Weights of a small image autoencoder.
Model: 6.57M parameters, 48-pixel images, encoder norm groupnorm, encoder activation elu, encoder widths [48, 80, 144, 256], decoder norm batchnorm, decoder widths [64, 128, 192].
Training: muon at rate 0.01, 15700 steps, batches of 192.
Data: 203450 training examples, 14.8 epochs.
Rows from block 8 of the encoder of a small image autoencoder, named by matrix and row number. Rows with one number belong to one channel. Each number is 200 + 20 x the weight over its row's rms, rounded and kept within 0 to 999. All counts start at 0. After the name is the row's rms in percent of the matrix's.
Before each channel's rows are labels from the 100 images, of 14976, where the channel reaches its highest value: "peak on" is the class under the peak; "responds to" is what is common among them. Only what is clearly more common there than usual is listed. The data: close-ups of made-up surfaces with and without defects.
# convs0: first 3x3 conv (encoder.blocks.8.convs.0.weight, 144x144x3x3, each kernel summed), inputs 0-143
# convs1: second 3x3 conv (encoder.blocks.8.convs.1.weight, 144x144x3x3, transposed, each kernel summed), outputs 0-143

peak on: dent
responds to: brushed metal; dent; stone
convs0.26,067,240,203,188,215,209,203,212,210,191,200,208,203,217,204,184,195,221,185,190,187,200,150,219,187,206,246,195,210,223,199,260,175,186,187,187,192,177,188,162,201,200,173,187,177,189,164,191,196,202,169,178,207,174,195,174,182,192,182,208,209,198,213,202,198,220,200,175,234,214,189,183,195,194,206,199,205,216,223,181,182,166,173,204,184,201,203,184,223,194,179,202,183,184,198,233,178,226,201,188,201,194,172,237,198,189,204,214,182,181,171,241,198,252,147,213,193,218,199,192,210,223,236,207,164,196,212,183,170,212,185,188,230,180,155,177,222,157,192,205,194,193,189,190,195
convs1.26,057,238,207,207,181,197,183,195,168,209,220,196,209,188,204,194,209,185,215,222,168,209,202,174,213,202,216,221,172,220,194,182,190,190,186,194,197,205,192,260,207,214,209,209,186,168,185,202,198,238,209,214,214,221,199,167,202,177,184,202,173,229,233,190,174,161,156,197,156,192,206,233,195,194,191,203,221,206,204,208,239,186,211,215,202,214,211,225,200,216,200,196,216,207,211,186,212,184,170,211,184,197,206,194,224,185,193,183,210,212,235,171,182,171,209,212,199,197,206,197,163,206,184,204,210,208,184,201,214,119,234,232,155,186,239,220,202,215,190,207,226,194,208,200,220

peak on: smear
responds to: smear; wire mesh
convs0.97,117,210,182,194,211,202,194,201,173,205,190,193,206,246,205,188,182,195,190,215,196,209,241,200,179,207,198,177,206,172,237,203,224,208,206,190,201,232,192,216,208,202,213,199,215,195,204,202,229,199,241,216,179,223,216,195,210,162,206,190,189,220,196,171,240,213,249,161,179,211,192,215,213,194,200,209,139,174,189,199,221,246,197,193,180,195,200,189,184,193,203,219,193,195,177,227,175,184,228,193,193,183,210,198,218,177,189,184,189,191,182,197,160,168,188,177,213,182,200,184,176,165,163,173,216,197,174,213,176,177,189,165,207,154,194,182,182,205,203,204,169,214,197,192,154
convs1.97,149,173,219,189,213,184,220,206,209,194,235,229,175,194,222,181,160,202,239,209,184,200,178,172,222,191,178,223,213,203,202,212,206,196,171,190,208,188,218,227,187,171,192,204,184,189,188,185,183,217,165,200,203,183,197,223,186,214,214,233,231,203,216,240,116,191,183,213,215,238,206,192,195,204,207,188,202,233,187,192,170,160,232,201,191,211,199,238,172,212,209,193,252,185,199,198,181,191,193,192,188,213,188,209,196,212,216,241,204,200,189,170,229,218,217,206,184,210,180,216,199,205,203,203,186,192,197,178,204,207,196,186,206,233,200,228,184,212,192,183,252,191,223,202,210

peak on: bright spot; dent
responds to: brushed metal; bright spot; dent
convs0.116,052,183,214,175,223,209,209,217,193,201,180,172,201,213,190,190,224,196,195,169,186,193,192,219,185,209,225,170,215,199,193,220,195,156,226,228,224,180,190,222,222,240,222,199,197,181,184,216,207,223,205,178,197,203,205,214,217,184,176,195,216,203,211,232,227,200,168,235,196,220,212,186,215,234,195,196,212,212,200,184,207,230,187,228,216,233,224,198,207,219,205,203,181,221,202,271,196,193,201,260,202,201,199,233,163,206,188,228,216,219,228,174,172,187,196,201,205,200,199,169,192,214,183,187,218,227,176,229,202,227,253,223,196,224,200,182,220,219,213,192,222,200,196,214,199
convs1.116,068,172,184,195,183,203,202,186,212,200,243,210,175,192,185,208,184,210,234,192,204,197,197,233,189,198,167,202,206,217,200,203,192,207,195,169,163,194,212,172,192,151,202,193,209,214,218,194,201,174,157,225,235,214,165,178,174,251,226,219,185,192,220,170,186,165,219,180,230,210,210,179,183,218,217,203,219,199,182,191,151,178,235,204,194,179,237,205,174,217,190,184,217,189,227,212,232,192,188,180,181,231,214,185,193,212,205,174,203,209,175,191,219,214,180,178,173,185,200,212,182,185,182,219,175,195,204,201,175,192,162,211,184,167,200,201,189,195,195,223,169,166,210,204,200

peak on: bright spot; dent
responds to: brushed metal; bright spot; dent
convs0.109,050,217,197,181,215,212,182,209,184,199,188,192,193,193,195,212,198,199,194,181,196,206,187,194,177,195,224,176,188,224,201,240,190,178,216,224,222,202,220,202,204,211,215,198,195,193,180,205,178,216,179,202,197,186,218,243,233,194,175,201,190,190,196,205,241,216,176,221,201,216,200,228,205,231,207,216,232,219,214,196,212,211,173,204,204,211,219,230,210,231,210,232,170,206,212,269,191,204,197,281,202,159,201,228,226,231,177,200,193,200,209,163,182,233,199,197,208,208,183,195,181,215,203,203,232,206,176,178,185,220,251,219,204,217,196,199,197,218,217,234,227,180,204,218,182
convs1.109,067,167,190,209,201,207,203,197,213,213,245,188,184,198,173,195,181,203,240,181,202,185,197,239,178,213,172,197,217,203,182,202,196,192,181,172,175,194,194,170,195,154,199,180,195,196,210,188,217,178,179,201,248,207,187,180,176,234,218,203,182,207,241,177,182,154,224,189,225,190,217,163,185,227,186,195,218,199,188,192,141,180,217,209,195,190,237,215,175,226,206,181,219,177,207,215,248,185,192,175,182,248,192,176,178,193,206,182,201,216,179,189,217,184,185,187,178,194,194,205,191,185,189,226,178,198,214,220,187,202,160,219,191,191,198,199,202,197,197,186,166,174,204,210,199

peak on: smear
responds to: smear; wire mesh
convs0.137,184,171,192,193,186,205,192,179,203,180,141,197,202,171,214,192,195,189,187,231,222,207,205,198,213,196,192,217,202,200,213,194,216,246,196,213,198,215,212,169,206,192,193,206,213,194,220,207,215,220,196,201,191,201,221,232,192,189,199,214,193,173,197,184,192,198,197,167,185,194,195,199,188,172,179,198,183,204,194,212,171,258,214,184,191,191,165,208,206,181,201,215,188,207,211,85,204,198,212,186,196,183,213,194,196,196,199,213,206,210,190,152,162,191,225,198,194,197,208,210,205,208,210,213,162,190,212,208,194,194,258,173,191,223,180,196,229,216,179,192,168,214,214,209,199
convs1.137,162,234,218,189,209,174,178,206,166,192,234,189,198,230,179,176,189,198,186,178,182,190,215,177,180,234,171,185,199,210,199,208,184,145,214,179,187,206,188,252,204,223,191,196,177,189,178,194,208,192,185,212,219,199,178,188,197,216,196,204,204,216,219,183,205,203,193,189,210,208,203,192,208,199,225,223,201,185,209,186,211,189,149,211,206,203,223,218,215,203,179,178,189,154,167,239,180,197,190,177,191,210,172,166,181,178,205,207,207,173,192,242,209,203,200,198,214,188,180,188,159,169,163,197,226,188,191,216,225,175,180,254,225,229,194,191,205,163,213,214,225,196,192,186,206

peak on: hole
responds to: hole; brushed metal; stone
convs0.74,070,215,173,192,198,198,201,210,210,199,199,242,195,201,207,185,210,219,178,221,207,173,177,212,178,220,201,197,229,197,225,210,208,198,173,199,221,199,193,208,205,183,200,203,179,239,185,209,157,184,176,217,194,194,220,204,206,238,195,186,188,202,192,199,265,205,249,219,208,216,200,203,216,218,225,200,195,233,216,182,169,211,230,202,206,219,189,170,195,208,223,168,200,202,201,220,185,243,193,248,203,207,204,205,234,222,200,222,208,194,183,218,179,174,192,202,220,220,228,218,175,182,187,220,182,182,180,164,177,209,209,185,214,151,163,185,203,210,157,195,194,212,195,174,162
convs1.74,070,181,229,212,214,203,192,193,206,212,249,151,223,193,213,209,197,187,203,216,190,236,180,211,207,204,190,242,176,206,176,190,198,200,222,178,184,202,218,200,214,191,215,202,194,174,217,205,222,223,221,189,189,225,190,213,178,212,229,197,220,229,176,180,171,199,176,201,207,204,206,218,224,177,218,211,209,195,209,227,253,185,184,204,219,201,199,236,225,211,178,238,197,224,204,203,216,183,184,213,224,199,179,185,216,179,219,206,200,223,186,171,215,211,194,217,186,198,177,181,227,213,220,161,202,202,213,261,204,170,174,241,215,198,223,179,198,189,223,263,195,200,205,196,201

peak on: hole
responds to: hole; tiles; stone
convs0.66,066,223,193,213,210,208,246,210,228,207,184,205,204,203,206,192,188,198,211,205,217,217,215,219,230,198,199,205,185,208,202,218,207,209,151,208,197,233,236,178,192,217,215,227,187,193,206,240,202,236,213,186,177,210,201,207,230,198,207,232,226,227,201,217,246,197,211,234,191,209,189,210,223,212,230,201,247,186,204,222,165,191,241,216,193,196,208,189,217,196,193,195,214,210,215,184,185,245,203,209,224,203,200,270,224,224,218,165,209,181,225,213,221,197,184,199,184,175,189,176,222,222,189,227,229,210,225,193,194,175,218,174,192,159,214,214,210,211,198,192,202,179,212,195,179
convs1.66,069,158,240,198,199,191,179,186,201,213,256,216,188,192,212,203,168,196,204,185,174,202,205,215,174,207,188,214,225,195,208,206,221,199,189,172,191,202,200,236,204,210,193,211,219,197,183,174,189,185,199,211,237,199,204,182,170,206,203,190,207,205,173,194,152,215,169,234,210,196,208,185,197,205,224,188,196,232,232,213,182,189,165,185,229,208,198,237,180,215,201,198,235,197,219,199,206,171,207,191,210,201,186,167,211,200,205,246,203,227,186,176,216,192,209,204,202,227,240,223,192,192,201,190,181,196,200,244,215,239,170,248,207,237,165,191,184,191,234,212,215,209,172,219,205

peak on: hole
responds to: brushed metal; hole
convs0.91,068,191,200,185,180,208,178,191,241,176,151,192,206,212,212,207,181,207,229,174,179,199,208,234,217,205,181,187,182,201,179,220,220,212,177,185,196,191,187,192,190,202,188,169,203,190,177,192,208,225,157,203,198,180,202,247,224,209,195,182,206,189,193,200,215,178,231,223,232,174,192,224,214,180,172,182,199,212,180,182,178,145,207,201,191,196,203,197,206,186,211,191,206,171,245,214,213,176,222,171,210,237,187,193,209,189,204,166,193,233,206,202,228,202,201,218,197,210,184,224,194,201,201,233,224,255,192,180,216,240,226,189,174,200,190,216,168,224,195,175,187,185,162,195,188
convs1.91,058,177,181,219,204,221,188,209,157,234,218,198,195,198,175,200,242,193,175,184,190,217,176,180,187,217,201,173,215,197,213,195,194,204,199,194,194,190,205,215,197,188,234,202,205,217,223,186,235,172,232,216,193,220,218,177,190,168,179,177,177,207,206,172,245,214,218,228,177,205,178,185,192,198,211,214,237,193,248,200,212,212,172,199,198,184,197,188,215,212,185,216,187,215,165,230,179,194,177,207,200,190,218,226,197,201,169,205,224,185,202,190,198,207,187,207,199,194,227,176,187,184,185,171,201,164,231,232,203,175,151,200,212,200,217,149,223,173,211,254,188,214,220,210,208

peak on: dent; bright spot
responds to: brushed metal; dent; bright spot
convs0.108,054,221,211,199,203,203,192,207,193,207,194,185,191,201,227,202,213,211,225,212,219,189,195,209,196,196,222,175,207,230,205,216,197,196,188,194,218,203,195,201,209,233,225,203,220,213,201,221,195,241,203,186,214,181,211,243,250,194,230,203,221,201,171,228,255,233,196,232,212,216,182,232,227,210,222,209,229,214,215,184,179,180,202,212,228,213,210,215,213,229,236,206,191,202,189,280,205,202,212,268,217,192,204,217,208,216,208,194,210,204,198,205,175,215,211,212,189,218,195,188,214,211,214,199,225,219,216,204,190,201,249,216,220,176,226,206,209,193,212,170,227,207,213,230,215
convs1.108,079,165,183,181,196,209,208,188,218,207,248,202,178,195,173,199,182,208,222,185,174,195,200,223,191,209,168,213,215,182,179,210,204,191,194,187,181,189,216,185,192,178,204,184,191,189,193,186,204,158,165,218,246,219,188,180,174,248,213,203,196,205,245,177,163,147,210,193,234,196,211,164,192,220,203,204,218,195,187,193,171,184,205,207,185,198,230,240,174,227,184,193,211,178,229,210,235,177,187,190,183,230,193,189,180,205,210,191,202,212,197,180,208,195,170,189,184,210,196,216,174,192,172,220,173,190,197,216,187,224,160,235,199,195,184,199,179,214,191,228,163,168,202,201,191

peak on: smear
responds to: smear; wire mesh
convs0.124,193,195,193,176,190,176,189,170,146,187,170,165,182,175,190,184,222,180,153,201,227,215,217,186,210,202,176,194,189,210,200,211,193,228,201,195,207,226,243,221,210,200,196,216,216,198,205,191,225,205,221,198,188,223,186,214,175,172,194,166,187,178,189,189,249,201,212,217,171,171,197,182,184,200,197,198,171,188,194,182,187,223,214,222,196,200,168,198,202,201,199,197,167,194,199,180,172,167,205,243,193,173,189,177,195,176,178,202,160,202,184,189,193,182,248,179,199,193,199,193,202,185,192,191,239,183,203,189,208,163,235,200,206,199,177,210,236,226,193,199,174,172,193,217,162
convs1.124,209,199,209,221,214,201,199,261,173,192,168,245,224,235,193,244,170,209,199,218,190,193,210,184,168,181,191,196,210,204,213,203,227,185,237,200,210,236,175,236,175,227,202,219,236,196,180,214,185,203,225,188,191,196,216,194,195,186,179,213,221,182,210,192,171,225,204,220,208,211,180,224,192,221,214,210,209,211,212,210,188,226,208,221,209,224,213,167,182,213,197,180,209,214,198,192,174,220,205,188,235,174,203,216,226,196,212,246,223,188,231,179,194,227,193,173,207,218,173,210,183,196,193,203,178,221,199,197,219,225,186,208,209,182,217,196,175,195,196,180,178,259,175,219,215

peak on: hole
responds to: hole; tiles
convs0.61,064,195,203,219,201,212,223,211,209,222,164,198,183,189,223,190,175,231,229,181,197,198,203,179,193,219,195,191,177,220,186,212,219,229,206,183,224,224,223,209,210,205,208,204,191,188,212,228,192,217,241,215,171,193,188,198,217,186,190,198,224,220,221,212,210,184,186,244,165,165,208,252,221,211,191,206,247,191,205,189,153,185,194,211,208,192,156,191,228,222,202,229,187,224,248,202,173,201,209,196,260,194,232,201,233,226,215,214,224,211,212,181,212,181,172,213,205,187,193,210,230,216,167,212,171,222,204,203,193,206,215,231,214,197,222,216,211,198,211,206,200,191,183,222,194
convs1.61,058,171,213,156,196,148,191,217,188,184,236,223,185,184,192,195,137,191,205,220,195,217,234,223,190,207,185,222,231,209,227,220,217,194,197,213,209,191,207,211,197,205,179,195,221,171,173,183,186,181,177,175,224,220,200,180,218,208,215,185,198,188,183,197,177,212,189,241,236,245,181,145,197,197,226,198,195,212,225,229,195,168,163,220,206,195,228,227,163,218,208,178,218,195,195,189,240,192,193,217,206,225,176,209,200,174,202,204,197,187,174,190,222,225,230,191,194,215,217,192,188,192,219,174,216,191,214,214,218,195,188,212,194,225,190,194,191,215,206,205,220,192,175,195,191

peak on: bright spot
responds to: brushed metal; bright spot; dent
convs0.87,087,211,223,210,190,240,180,210,201,216,175,242,226,203,216,214,198,227,196,229,212,205,203,202,255,195,207,222,175,190,180,201,182,183,216,182,183,229,207,216,162,212,188,208,192,213,188,226,217,217,218,219,167,202,206,194,199,203,175,221,197,245,208,191,201,167,210,217,185,197,249,218,217,193,191,198,198,215,184,194,201,202,179,207,179,173,201,197,200,187,202,204,181,196,202,250,208,190,160,218,200,153,173,178,193,200,216,186,184,195,205,182,234,218,205,235,172,223,215,213,215,204,214,214,197,174,223,179,172,167,183,249,208,182,231,199,174,224,169,223,192,194,226,196,186
convs1.87,064,212,177,220,224,171,225,182,191,229,245,162,196,205,223,205,206,187,190,184,200,199,170,233,185,194,165,168,224,214,223,187,172,237,239,208,216,176,213,158,240,207,194,218,225,207,230,212,186,195,203,193,213,226,186,218,210,215,264,181,205,189,186,192,238,219,222,212,228,227,172,194,203,200,209,239,192,182,204,213,221,179,185,212,204,203,203,197,227,199,226,212,219,210,216,175,208,203,198,207,212,222,219,218,217,201,222,223,213,213,192,208,177,191,178,182,223,173,193,188,198,213,195,205,216,206,205,209,214,234,178,153,217,177,181,198,201,233,211,183,220,220,197,198,184

peak on: bright spot
responds to: bright spot; woven cloth
convs0.100,080,196,219,168,199,237,210,226,222,197,193,186,185,205,213,213,185,187,220,186,197,211,192,206,238,236,187,206,222,202,199,203,205,207,195,180,198,209,204,202,191,190,163,196,204,199,183,224,211,228,202,191,208,193,198,231,184,189,230,218,199,224,202,194,223,259,225,229,212,213,215,214,193,212,205,200,195,206,191,213,198,167,202,222,208,200,227,232,204,183,204,203,184,206,216,252,234,222,197,161,220,248,202,241,186,200,180,162,225,214,171,205,204,176,197,246,210,179,217,197,229,158,230,216,195,217,230,174,229,225,210,194,189,178,184,213,185,202,189,159,157,191,212,201,199
convs1.100,060,193,175,212,215,233,196,198,166,213,209,175,210,200,203,180,251,201,190,178,196,222,183,219,160,199,201,196,174,176,196,172,193,230,202,209,197,205,186,203,188,218,264,181,197,219,223,205,241,192,197,234,192,234,237,172,214,216,180,187,200,222,206,170,230,166,205,198,184,196,193,201,203,189,212,204,224,208,223,199,218,198,196,203,197,207,202,200,223,210,177,206,208,192,167,206,174,178,203,218,198,155,225,168,212,212,216,209,212,204,226,195,213,202,188,169,178,239,191,198,162,202,164,190,205,213,205,240,191,171,176,203,201,220,228,169,171,198,217,243,196,182,194,217,183

peak on: hole
responds to: brushed metal; hole; bright spot
convs0.105,062,178,186,213,156,224,230,187,207,227,158,181,186,172,186,206,237,189,222,198,222,186,201,199,234,224,182,161,189,174,218,217,220,223,210,221,218,187,210,263,168,188,197,210,197,208,243,185,239,193,223,190,208,196,176,207,174,203,212,172,190,218,177,212,183,218,219,212,211,204,184,204,194,187,189,181,175,192,222,212,186,183,219,185,166,203,167,230,185,197,221,209,217,197,231,226,218,221,217,188,198,204,239,210,217,200,190,176,169,211,215,219,216,205,217,189,220,182,210,187,201,205,229,188,203,196,201,217,169,258,216,208,209,207,211,207,162,207,189,209,195,208,174,200,207
convs1.105,058,204,183,195,217,219,215,226,217,157,232,196,223,211,191,207,208,216,198,168,216,196,190,213,181,193,210,239,240,193,185,193,196,221,191,217,179,206,198,163,198,235,203,199,195,222,202,188,200,190,214,231,214,198,215,201,224,177,185,236,212,182,209,130,266,201,198,230,194,188,173,205,187,205,199,212,214,181,206,219,181,189,186,237,205,184,223,184,200,184,174,222,215,224,167,221,187,222,202,191,210,205,173,206,164,203,197,205,234,175,174,174,171,194,186,229,205,220,204,195,204,190,182,214,188,199,218,195,224,153,181,183,239,197,201,188,235,204,203,181,177,200,214,185,201

peak on: dent
responds to: brushed metal; dent
convs0.119,049,181,197,191,192,222,196,206,174,217,209,193,201,186,199,210,222,217,191,202,201,201,206,230,187,200,212,167,210,232,205,197,196,173,197,211,213,205,226,206,223,214,221,195,185,184,192,203,198,207,201,211,218,160,213,215,215,174,216,220,218,228,184,214,260,230,182,226,210,212,191,196,202,220,226,198,224,225,201,198,225,219,207,219,229,240,218,228,194,228,223,216,180,200,198,265,200,211,210,272,209,173,210,234,201,203,206,194,191,199,210,180,202,212,179,215,190,189,223,190,214,230,219,174,228,185,180,201,204,209,263,199,225,219,204,220,208,213,231,186,236,200,233,199,201
convs1.119,076,168,209,193,194,217,194,188,233,188,237,193,175,204,197,197,189,204,230,171,198,191,195,224,188,201,168,212,205,200,185,201,206,192,180,169,181,192,192,182,190,171,207,188,203,213,211,186,203,183,170,206,249,219,181,181,175,255,216,202,183,210,229,179,159,159,203,187,227,202,233,168,185,234,198,193,219,203,183,194,153,180,208,194,195,198,246,219,189,213,197,186,210,178,219,211,234,174,192,173,178,229,196,167,182,209,200,201,208,214,188,196,215,187,194,182,183,207,191,209,179,181,174,248,175,206,206,223,189,220,162,232,184,194,196,197,184,182,193,214,158,171,196,209,194

peak on: hole
responds to: hole; stone; brushed metal
convs0.68,075,232,189,204,198,195,202,203,223,206,144,191,202,169,211,197,205,172,214,210,203,186,193,211,221,197,201,199,213,194,195,222,218,190,169,201,207,214,228,183,233,194,177,227,193,208,203,221,196,220,208,215,208,168,205,220,231,211,187,197,221,198,204,206,232,223,212,252,221,207,222,245,190,225,238,219,217,216,209,184,156,166,210,203,208,204,196,222,228,203,220,208,230,209,220,214,196,189,198,196,227,209,208,234,211,241,208,159,200,189,204,233,221,195,232,225,231,193,176,184,206,175,202,171,205,219,170,183,184,165,205,197,193,160,200,215,203,222,193,182,163,179,195,242,191
convs1.68,088,137,217,187,205,211,203,201,192,207,260,220,180,203,197,195,173,208,193,194,158,213,207,212,172,206,174,222,215,202,199,213,209,208,203,187,192,196,196,232,174,208,220,198,220,181,196,198,191,182,168,191,221,229,182,174,181,185,205,200,221,217,206,204,164,200,177,235,194,204,176,178,202,210,215,194,197,227,220,217,182,185,191,200,201,202,210,213,192,222,194,199,224,195,206,198,210,200,206,210,202,189,182,219,210,170,215,231,210,212,213,161,222,199,177,186,178,221,250,229,197,225,194,229,190,197,230,239,210,253,155,229,209,227,179,192,193,182,236,227,241,185,178,196,193

peak on: dent
responds to: brushed metal; dent; hole
convs0.131,076,214,199,186,203,177,210,169,234,203,236,169,207,192,227,211,182,182,189,199,218,183,210,176,177,201,186,166,218,180,204,194,209,214,203,212,185,211,225,208,229,203,206,231,227,206,213,208,193,189,189,221,242,189,216,179,197,199,236,230,217,188,182,209,274,177,223,205,200,203,205,188,170,218,231,181,189,196,219,189,193,258,227,196,203,231,192,169,210,217,223,184,189,170,174,202,194,203,201,159,184,230,207,209,193,197,192,188,176,207,209,214,194,212,171,207,224,191,228,208,176,195,194,197,217,162,210,227,186,236,195,172,205,167,174,190,178,208,210,204,233,224,204,203,214
convs1.131,061,221,167,220,215,235,218,218,178,190,196,229,233,203,182,207,203,218,174,216,206,220,178,213,180,188,223,231,182,232,182,186,207,217,221,180,219,180,178,193,181,219,212,166,185,213,184,195,186,210,219,191,178,216,174,217,212,222,152,169,210,184,224,151,224,238,193,175,202,198,169,217,225,210,200,216,221,211,193,177,247,198,197,203,202,189,212,177,199,207,195,226,204,222,236,166,191,168,209,214,184,197,201,185,194,177,214,205,204,203,202,179,181,190,208,216,194,217,183,176,191,198,195,190,192,229,216,195,213,171,199,205,211,215,247,196,264,203,175,217,173,207,210,172,212

peak on: bright spot
responds to: brushed metal; bright spot
convs0.16,080,177,195,186,206,221,195,186,220,198,190,186,205,239,225,201,169,209,202,200,185,199,209,213,190,198,175,213,220,178,215,237,219,245,253,216,194,179,201,232,197,203,205,217,220,225,219,220,202,171,198,193,194,205,204,216,204,194,184,235,187,219,164,158,164,177,204,192,178,201,199,217,194,229,180,176,193,176,198,198,203,207,191,215,193,176,192,200,200,215,200,188,232,205,166,175,184,190,198,235,196,201,189,231,212,205,210,201,205,207,190,223,181,210,255,215,184,223,211,211,162,195,185,178,192,169,197,221,166,233,175,190,190,230,215,219,195,178,199,242,143,202,220,176,182
convs1.16,084,203,204,194,193,167,182,214,169,168,225,204,175,204,166,200,216,191,210,192,225,209,234,189,198,200,210,194,197,226,207,211,178,207,204,215,203,196,207,178,201,205,207,176,162,170,192,192,204,219,179,216,191,181,221,212,199,191,209,190,197,155,241,183,245,193,202,202,206,207,171,187,165,169,185,207,215,204,212,208,204,175,200,188,181,207,212,198,208,174,196,215,156,201,187,228,221,206,200,203,175,209,226,170,159,187,207,171,186,183,214,172,201,220,191,189,221,185,186,202,244,213,207,214,213,213,195,185,230,167,229,169,219,170,206,186,217,232,209,140,239,188,171,241,210

peak on: smear
responds to: wire mesh; smear
convs0.34,188,155,155,179,187,173,168,190,193,178,208,173,175,208,189,187,180,198,189,218,204,197,200,171,150,175,161,194,188,219,188,170,216,202,215,180,181,214,212,186,214,207,206,192,174,204,200,177,199,191,197,190,219,218,190,201,170,169,193,223,192,188,198,168,242,207,204,189,216,193,198,213,205,194,203,214,150,205,177,199,201,281,188,152,194,191,202,206,195,167,206,203,200,206,183,183,170,194,218,220,199,194,211,196,200,184,195,215,202,187,214,163,160,211,171,211,204,212,198,190,177,195,199,195,221,171,179,194,179,166,193,185,181,173,205,180,209,203,174,196,167,214,231,176,203
convs1.34,164,194,196,190,205,179,197,179,140,213,237,167,239,187,223,180,204,197,162,184,202,223,217,188,190,197,201,199,178,202,194,188,172,213,182,192,185,188,224,109,207,221,208,203,232,182,217,218,198,208,192,204,195,228,177,188,211,196,199,170,194,221,197,188,210,177,191,199,174,194,179,192,225,214,182,203,204,194,218,216,229,183,197,218,202,205,200,222,202,204,203,202,185,190,198,204,207,177,197,179,189,175,207,172,171,197,200,199,196,204,186,263,202,194,190,177,183,176,210,180,183,206,200,181,197,182,190,192,194,219,204,157,178,241,152,193,187,180,214,200,197,166,171,188,164

peak on: dent
responds to: brushed metal; dent; bright spot
convs0.104,066,200,213,171,190,174,182,205,231,202,197,193,198,187,206,199,228,211,207,195,231,196,224,198,208,208,198,206,195,206,189,183,230,196,192,201,212,174,169,196,184,182,175,179,175,202,187,173,207,210,175,213,183,182,186,196,182,240,204,202,212,179,194,189,243,207,214,230,180,198,204,222,174,200,209,181,202,223,203,216,180,167,230,182,189,213,173,212,213,206,213,196,224,217,222,232,201,203,229,144,233,220,202,221,220,211,233,167,192,230,196,221,203,220,223,230,174,251,260,203,179,214,209,238,197,211,223,195,198,254,199,209,211,199,236,221,201,184,214,191,186,176,193,208,186
convs1.104,055,221,164,209,213,241,216,183,171,190,206,187,217,212,202,202,196,215,192,166,181,213,177,222,216,196,216,186,195,183,194,202,178,238,197,212,199,191,219,189,207,231,212,212,204,205,197,190,213,180,233,216,232,211,234,201,233,150,177,178,197,213,206,181,243,205,198,218,237,197,157,162,215,203,203,228,241,199,228,198,240,198,182,236,188,210,208,215,189,195,171,210,184,184,183,197,198,209,172,233,197,173,225,209,192,190,165,187,227,181,178,170,180,189,174,209,210,194,161,200,195,179,198,183,192,196,188,247,228,165,186,180,208,192,181,195,191,214,186,215,189,221,211,201,216

peak on: hole
responds to: brushed metal; hole
convs0.111,050,201,207,203,209,201,199,201,181,193,192,195,205,186,171,196,227,190,199,192,191,215,193,212,189,194,208,181,192,226,198,213,177,172,191,229,206,196,217,203,234,230,236,201,207,217,215,201,194,222,221,195,217,178,190,227,214,191,218,213,224,216,193,230,259,200,188,224,197,203,165,221,187,226,234,216,241,220,201,203,210,215,199,222,212,204,225,197,215,208,213,216,202,220,191,244,193,227,198,285,217,163,192,243,218,216,216,182,213,185,201,188,160,206,217,206,192,211,195,204,191,222,218,213,219,212,220,209,208,195,258,201,233,201,235,196,194,212,234,194,217,197,228,179,195
convs1.111,075,161,214,187,191,223,197,185,227,199,243,197,175,202,199,199,190,208,230,177,190,196,200,236,186,208,168,218,205,194,184,198,199,192,179,173,177,198,199,190,183,170,211,188,192,196,203,192,206,170,171,207,237,224,194,172,171,255,214,213,190,208,221,170,151,164,201,191,231,199,229,167,189,222,198,191,219,202,189,188,155,188,211,187,207,200,234,228,181,220,195,190,211,170,221,214,230,169,201,180,177,229,199,167,169,205,190,201,200,218,194,193,227,193,181,187,189,205,202,214,188,183,177,229,171,194,194,230,185,221,162,236,193,200,194,195,187,186,204,207,163,171,202,213,191